python train.py --arch="edsr" --model="image super-resolution model" --dataset="rendered rooms with furniture" --train_examples=72500 --image_size=40 --crop_scale_min=1 --horizontal_flip=false --task="super_resolution" --loss="l1" --scale=2 --norm="none" --activation="relu" --depths=[12] --kernel_size=3 --stem="single" --widths=[96] --residual_scale=0.2 --init="small_normal" --residual_init="none" --optimizer="normuon" --muon_scale="match_rms_adamw" --lr=0.0016 --momentum=0.95 --nesterov=true --orthogonalizer="polar_express" --adamw_lr_other_params=0.0022 --grad_clip=3.0 --steps=33500 --batch_size=64 --epochs=29.6 --lr_schedule="cosine" --final_lr_fraction=0 --warmup_steps=1670 --weight_decay=0.2 --adamw_weight_decay_other_params=0.05
Rows from block 6 of a small image super-resolution model, named by matrix and row number. Rows with one number belong to one channel. Each number is 500 + 25 x the weight over its row's rms, rounded and kept within 0 to 999. All counts start at 0. Numbers have three digits each. After the name is the row's rms in percent of the matrix's.
Before each channel's rows are labels from the 100 images, of 14976, where the channel reaches its highest value: "peak on" is the class under the peak. Only what is clearly more common there than usual is listed. The data: rendered rooms with furniture.
# convs0: first 3x3 conv (model.blocks.6.convs.0.weight, 96x96x3x3, each kernel summed), inputs 0-95
# convs1: second 3x3 conv (model.blocks.6.convs.1.weight, 96x96x3x3, transposed, each kernel summed), outputs 0-95

peak on: floor
convs0.62 074:513511511445533511498553492486504519507484442503488507507461503494485488509487488504475521482495527502532536513498514464456484489464513500485462496514466487427510472537480481471483539506495472550535539505533529465488474496490514488539517500518518502495486470529481485508481476526441475488
convs1.62 094:518497491559470517502480487516523494531513496491507503547522495493465470509478464491524418540494466492464459483523524503543507504517506506488525533482480500486528501485525488541508479519499527496472506467498473507503536495531458545500493430494449510509495507519494497487504510508535505545

peak on: floor
convs0.9 118:500528495473500459499478468532520519484494486488511481492479501526510527515454490510469470502480481487544509512493435487498460479519474505575506494485490551490468464470448516497491521489483503502515497524488538469547462525444475480506514478501545504500518483528487498478487518492502460523
convs1.9 109:509470498464479478525509527529504528478491497518513490506491510548522490506556514505500520447536575506443542493508515488503489503487551493486521499491530525485490486488523490457496535490514537489484489510505534549540500494471500502489512458535470493480447494540483528500498508468480488472

peak on: floor
convs0.3 114:484473502495493475509478462487500549506482480499491441502513504497508514461496470505500514545462480499486453519461449477536536504461467496516486520479511509472490518481515512572478486476506530539495493480475506495559513489471547482485523533469493503522482501480480494486503554509530502475
convs1.3 111:492527522493473471476509564462537520496489536504514502506484511489488469523483534515495473502506530517503458479519510499444518488523499514497485522483524472510509521507461542463481480502517514486537542535490499497537488505474551540548474505485520485582498472511517512484507483465499494474

peak on: flower
convs0.24 091:534514490507462547494538510525476520457526438514486437475515494492524436505507464494499512522493552498458524510510492498495508494520496513523484494560521501518471506440482494451510509504502472488522517495466502459489481460531484492508516474504518503516480487488528483511489507483520454517
convs1.24 090:472516504483529537497523490530554453515563537497501511526478504531450531525488510493521469485471512514539466459521517457495489496462508502517471509514468497504520470519500527537522501476507476523514468479513506501460542542459501514442503503505501494471464491505530492479502465495497483517

peak on: floor
convs0.23 096:487505482489500483515474530498496487502489520494489465481509480484469510482494494508501503461509500499493480489499510483499525516441484526494513495499507482521534509545510510520451534526465472526510456456479534457484549464455527523516489532518539466505576474530546474473499521491456513479
convs1.23 107:570470502509528516503498495487494483509426501506523484490480502491529479479529498479501511519501506481493551518537562509525517503502514489497500505444479497491474531435508494512442498458490516481490479509451483530524472514522537473489491475488476496536485491495453508520504485495513456494

peak on: floor
convs0.19 141:516472497496524528485519528480521496511488469513504480492485500488485522533484516498505512410552492493494518501495579532453533506501530504558502533472485485494525474453475530501506491480506485477522471484491498466486473505463466553481492494479493494498531472457526497505519511493480510518
convs1.19 123:550484489485491520520498489502494471478480502514515499478509510499510504476528478503530511486499500504481529513555496525471457511512501487500499509471511525505504477511523474497505548496503576498482474527476539566508498487522521457518482487568489499489432560489499508505498486495473482559

peak on: floor
convs0.81 088:490522527495541509509508508504534500489484504500529546499478504511494520486488468482491477522500525502528537478482508461503457491498529472507500499507495501481531421492491473458478533477509511506505525572505502430538497512467505490477495539470502499485443485559471486498510523471479515507
convs1.81 088:476470486494480521486511478486466523518479538484477483543510485510482520492484530480513536514510488480476488535519532542506563500488505510513503495543522473441479530527505507538505468533493473508514489449479478477492536451489467522513518478496525500513576489488524487526499489548484507509

peak on: floor
convs0.82 112:500507497504491432494468497497502513514520517508484498520485499522496526459490511494496493571508489488529465505500553505450565504491474494503470485479457528493479479488479530481424504506507489521496520495485533483497459510493465500557464469487526496495527491489549491491502531468524494489
convs1.82 105:485497498514554471520471482509507510516425486493486484488468505495500505522495510509483465450487476504516499501499467488529457503506458486536483521496474494551502492547474519508448532473486514492508554468501443512493480461522480512467510551445489488480500500503478490507493498511512495454

peak on: window
convs0.38 094:500508518501531507479492537500480525529494478490516475534480502516509518456509516495493509517494492482530503482508562534464444477448541500497477508475455527487494495519483498540491469522503476469500516536459532499445476549515459518513508542465517480510504480468475511485481472497550490516
convs1.38 084:528522482485489474514475477499479475525482498500506508524507494443482498492487467500519469508484511492491469545501500482534442509519523529519510501516491485525514471496548524480524505501513535535520477513518473494465448418513467501446462460484492503489518510503513487502510523499462434501

peak on: flower
convs0.34 109:500481477462512507501494521481502500507445487507513552485447483483497513524455526505500464504493531509467517515493458505506490510504482487504551467481454521490516458462503483503537492474518532495465460478498490483554500475539532489539531504465508517554489529490550500479490467475500503509
convs1.34 126:454545526508489539501494463491530483506554534502490460520485511504441494537482530499478489525516539527507489503498493529519506505523462486518504494538528508490496509574522471490474499507524477515528491522532484488486511538550505513477480513479474502516545493497533496502511482502572520502

peak on: floor
convs0.31 073:512515508484538485513517483472530482498532509497482518547476507490523526459508457514511495483541502504538536481513480491466533508515454461473502500449454526495535481528490514487512491549504511495482462534478492493541522521513508489497523482473469511525426495512472509488501522446471488526
convs1.31 074:485522511547482491516469493486460533522454491505534459476535511475506501546472524450492514499461506503485457485468554492516468507485503501515475511465498491466510509496511520527520527483496529533522500485492513467426500502498461475541474526463498511498547464487485480500503473509529514501

peak on: window
convs0.68 072:511505512501513494536468517491506510516483475515499495489494508507522478532491554525495519486537468506508525460500459537542536530504512469529503506516496505523511492490584506478519517471511518531488495489500479483555459478522500428532522502518444504484483490456496487470518471515507497463
convs1.68 073:498544532475485496533562483486501531490497512516466532511492518507502511499552499498507534510448502550482519562460517454503513492503455469473501523500496470512484480540478502517484544486487471512529524528532556492499495511455498533506498462486511507476499492514502542503492539471489509498

peak on: window
convs0.78 053:487504501500515500475495543537487528475441536485518482509541479468486594507495508479495483504507492500509482503502473487505535494497539532488469475463462534475510502523502553461480499473482507439475530501499478490494492485508471492475528495498505496523487471484519475474480497544500450476
convs1.78 105:517486481515525495504519504495572517507509466499523480482501490497506411430490490515503514500487523473509517461512495530487467503471491537516505483510477496525493517483477423535490500521487509457512481486498539483514499557503529487520499535486546515484494510492494493519501483511514531544

peak on: window
convs0.86 091:529498501506481494504510480497509511505506497513472498546522493531455500510487493507529491510427479509508514541521456459495512528503501505452499519459484508529461502516512493498470524505500524505507475571572519512485494456486521513461513501441497509503532510469488492526513500518480476444
convs1.86 074:505478514495511483514493479486477527552523505503503510499493509502550498489507508486485505508479512506467500486487537577506533502504487520504514433501522467503558519490491526466534497479477425486481505525534458434515481508460494506523488499556505493503532481512523516492492487498501459515

peak on: floor
convs0.51 113:512511494525455520504535491528514523502449505507500459488485500514505494499461493462492541508514494469498509494445470523518562514497506459495502472473535516470552523488490509494479479501506497505509467488470510492505491474507558535537494511469523485509456538488499520505512483531449564480
convs1.51 111:484483513479512490507463506507467502482479377500514532491481503498489506497501482485467480482487499522489519519522493516489454499498459516517486513492532491493529472539497511510454536514503501499495433509507492516511544486502436498491512545489517489522545519482484483495486490526513472471

peak on: floor
convs0.16 107:517525516458452518485507489504526539485528475494520494520482505505500495499472496478493581523481535507552513484493459529490464500492442517482509479495469532503485490501461508524474476503498481494520492520482487493506461561549454499528534480478497473530510511508504508478480465484552497501
convs1.16 096:462509495470504480510501521526501521490463530510524520502493503531491504540496489527531412506501464489523508483472484465509522505538482511506511498494477521492551500474514510473518513512500486494548560545509484486485476448474511520508463508499492518473456472524554492491516474520498553488

peak on: window
convs0.52 063:476536513547532486509508507484467500505515455512504542507497494504479493484475530509515460476565510482481459476482525505503519510480481497482470503554489505525508485513520524504509521514487549491505476478544480502477521471479508419464506507468539522493537519465510497453523465479522485498
convs1.52 073:549515494469515526505509494503517509480524501497507468514527502510480516519507471493494555537532479485482523481486456495518495498557523494533491518492531508509499531508541471520517493485512520470479523503437530540507473558502503491554554500519558490538496504519507506536492519545528487496

peak on: floor
convs0.49 111:487483503557488480491508507489499507519495510512488496497490510477494493499488479487497486533483405495470471511471487488539498498480509455438476501463488492523565514522485504529476483525504489487513528508514489496497556475527483480540503522506488493513489558538550502503507482473549499465
convs1.49 105:495494485482470497507507484486498514494552548504497477469524500518546498512526515514524511490532554498482486500488493492478464507509529532518511505546518525512470482473517506447507505474498512523493508489483519529501467508488495511462547474491487501473493467486424531478491564505425511516

peak on: window
convs0.36 079:476482520500492488488513486524513516488446535497504476465487489505517449462528469497501504576505490542496512465507471501517497496495508498533507489519523527464526508495447486510513494480501509482505484475499520542479540450489504590453490507530525488499488466499514525478489527468482502520
convs1.36 083:513479491509520509478545487500534479491502472507544479511536501506429525449530453506499479463476468484515525464507531560485520505474533551514485508499488520489516512484526441523537474497503476469489521498499495515463538534500490485532507526524521503490470536481476505516514489484485517482

peak on: floor
convs0.41 084:509467498461477504483460500476509510498466477497458498497519499480517480532489520475516518497529530510527512524498522499493465515477495503477507486440519516476545517463483499489498481446501475503465517451482523554552509539520545480531517473509486500589481483496478509488515490494495492510
convs1.41 115:527509498525524502517506540501477469488515488498527506522495491484421556514495463490517490497497462514488514505507533508536571501491476477525497503506514493502540445532516488539503533511496498483497480506506488470425527504490459492468471540505496506456516551492501469508506502507495530517

peak on: floor
convs0.60 085:499508497542462535498469457495491475500468515496511494471486504434462504520515537490530503511490528486453522471498518484513522475540499559489500492497513508459503514497516481496499496518483482524491522498501516500485545493515505507467533552462505519476438534509461495494486471560514495546
convs1.60 074:498514515511499515499512502530514504488472527528536501496483533519500513504517452519520490487488487514528488515484489531479518506483492461500491535508484529529567512490466519504467520441515476425450505490547462522519480496484498519554509502524467483480525490501518525511513473430522518491

peak on: flower
convs0.26 090:564484510501549497525522478543487531523492526529494489475505524464497490486508484485484507528523456502464458513529488503518504517484508487526521538483530479503481493503466436507498524466508461465515490482471508493486521466483566508482472522522529508495546511473466496494525534526483471530
convs1.26 088:470478500473475521509482491473499512489514526494495505504500498462474499473544495473481535475536516496524496537499563521555513511507536530472490559515473485462458490497568527498488500540473511521505468523530507487498517528485497477489502521502461502504464493500488516517512486434517483454

peak on: floor
convs0.56 120:498514519500487518514456453456563480495511495501490490514517512504418493513504470495486519510496482507528479508523450532496525505510479466538480468523535481513501555475481490508506539516491504479497491496521476501556466459464503479495516491484513506476544494454532524552501485499510513496
convs1.56 136:499476470482502484521548518482471467511504501489510510479535494504538510528465514532526500499448475481493483504515499515522537490491457501475523522468480505535474518517499465584521518510500475528533528482466519486473490511488558480516514493499529502532524499502536485440487538505476462507

peak on: floor
convs0.74 076:531496503469517527493485475542546471498526477490535517525503498471470526533479480506497484491472504499476527512499470505500525494466482504523491472510521516476480506512499456500477481499497485527451464483462512464543585515492542467479496507487493527518504528479480500523491450461557500520
convs1.74 075:500500492556504560508508465445517482533470533496517501471514507518532498495482512511498487490523508485515482491493511535525503490509567477525510527501479466533542528514461514489495499505525458502504545488537467480525436470459555498503498474505507493474525486496518500486506528497463530500

peak on: window
convs0.20 079:546492492467496482511510455541470497487492499506456479519461502502523489487504549503541512528498503491483517536493441537503515511490520503523497496474486542452479455497509482471516496533499483473492495514531461477469461549526480460515514500493531490447502531484487524492494471519510493557
convs1.20 076:455488512511504539480512506515491508469509493491521511508502502479490479482484434502475465497526523502479471456510494473525468499456514505488461535500470501507470533500506488538493481483502522495523492446506503481513526429534510471476538532529462505531518504527467495477508509460508531435

peak on: window
convs0.6 098:472479486500529530489512421554512539506479496502517460476503506483529517479560489498479474519509454506501478496478503511487506502448437526524498503510501557508525473505524470507499492478502513525503499519510512499484509481464496514469501504490512485481455493515509425515518448524507492493
convs1.6 103:495499522504480521489488489457502479476514513499492572525552501505474494454478494518536507526519494527495492466498549472468511509496571482529514497510517516483457518482517498444499488497497454486496505504505514493557460506533522519524517481531470510494517468479477502520490527486531539458

peak on: flower
convs0.54 116:466500516531496468510504492502493518503491459506532520503477506515490549474507504462521509453484502530465513551521457524545506505464526482486540444480454472481506490528484493507500522494515540489504480448504481538534476469497491510500493499462497501480526514490534474483502518470572494478
convs1.54 109:539506509492512555474495488525501493522542504499468472517482500482514432526505542489503468490481545515471497487514467487491537498521499493480497490488503523489497473512497521544509459481514476483499514495509501487510491539568516548469520463516482500486575529514551507492500491471495532467

peak on: flower
convs0.40 088:485474516453469502484496547479490507490476499500513445537487512511510510512506497502515534465507510530505500560509497468512464500508529486462485494489458520506508520495505529503534490443512561457484455484542520500492494498513475481520532446505495527551510526529487524474495492477491479455
convs1.40 067:488497493512525498512528493486496504542491509500464541473501497494510472486482532507507492489524569486524487495515534536493495498470471497475500486487472461522482526465413493552502519532512504530480532510502508467556543453480512499542494545523504519504480509502487493525502505502462534474

peak on: floor
convs0.11 124:508514508518456500476484505469485472495476512498516502544512502509465501507491440488510530436487538514501486496548476529505514496460501514501488468476508434495559508473525488537501460481513522504482516507480480516514541468489485535476518479467502498511543516473481497528492493485548554493
convs1.11 121:528486496521505512503495496481493515524478513503477453456506512473478480519523566500484488482488469502503475518461508468492530497508442494498490509481470540543535505504484507504521507504507527504483506492486518538455492514519510524495468538447518491527563535539464527492493475559485542513

peak on: floor
convs0.63 101:484524504494467534498496521436524483494474524495507480496524518491478526489508490483496497499529502499540497485511485518511520491448471538523491450476497493482549535542522461512457519519498476523484517502484508521533507488524496503520471447454481503495523443488462468498518501487550558503
convs1.63 098:515510492488516492493508492490477527479481508508473513493495498516438471487494513484498486515451441500493498514487574519493491511492474481483480545484482530491488474468500505524508506490494515488462508483520522572486520487489481534506482566498499500496501526526529474505519479585504526452

peak on: flower
convs0.47 107:508523484515473463495536538485525480489555475492495467506477492522493461516468506503530500488461514482425500509528500522493483511517453484478507478519460496471497522485496496474542506518473523470481530493514512472484473476562492442518531546476519517534495490499485479484501545486499490480
convs1.47 116:470518489484508511499526476504479491503506501499489533540494493497526511474488525526515486510517467486541526492515516471507544496487478477487525525548540487485482505496440466490477488499507482493499459530496435526473491490523520510473488506558479504442479438481555490488501472515542521530

peak on: window
convs0.55 095:540512508506538497499475504471481505515474534507561485488521510478431528448521508526475513535470460506526524508531526503478478510518497500473484504526513488477489479492532456461499514528504531504515468545497508512490499522512511521534495506475472474522565505440510484512500495489481506451
convs1.55 076:510507518522489510511486506498499463506507487504500484519542503487566474517507522510499468467503523507523506536507446549496521500502488480529518520517500505523509533460504487521503502445513507505485523492450483530506507452545514506449458455490508505543441486499486529447485518530460496505

peak on: floor
convs0.67 100:478469515463509518497473498460535489508476488484469469499505488513486499542502501496509505475469463511515466508482518487509541501503512507487498446504517528540587491495512516523468518457492474572492470468476503505518495512484506514477479511488525499519510459487524494554495513463457546491
convs1.67 104:473493490532514492494503512509436529500486492512462505476499502508519497493523451511477545501530472486502541509514524530503475506517522491490506557469483490495442501483493518517491493533515565497509518523548567565532504485494504447503514490517497494522468510533485500470510484510495536489

peak on: floor
convs0.92 127:469478509481456533495495506484531513516448548499510467505516501511482509496511456501490505514537472512474482499530531527505593508467472520479519515487539462486541523489498469528476477488504484514518503515487500514444469517486476474479524532492505495513477494478494528441501503489523544496
convs1.92 110:479495505516548522503522511523507455502510528493464486479483501575480502501490477501508522473484508482485526466498512488506496493518529488509479459483531538494538557508499544500490508494493549483508515497555566503474573475460550507502471492490501524524475507480483487499500513514491516507

peak on: flower
convs0.65 149:521494512477518505496531489483483514468491497505488509507511500518468529486502482512484509480464504505424530559475496459546456509463485503473515481458515505527472522474540474505511491493497521512482475504488491507505484549492502479557484495456498502541530462548534501476496556510480486532
convs1.65 124:471484493490507504514529489486490523525502506508510500505464495515536500488504522523487594516553482503533523483514488506437484500486476515475531514548495493505501484484431481465518514498504502522545446528548492499538477486464517511555485493491477503498464488496521501480509478479482492516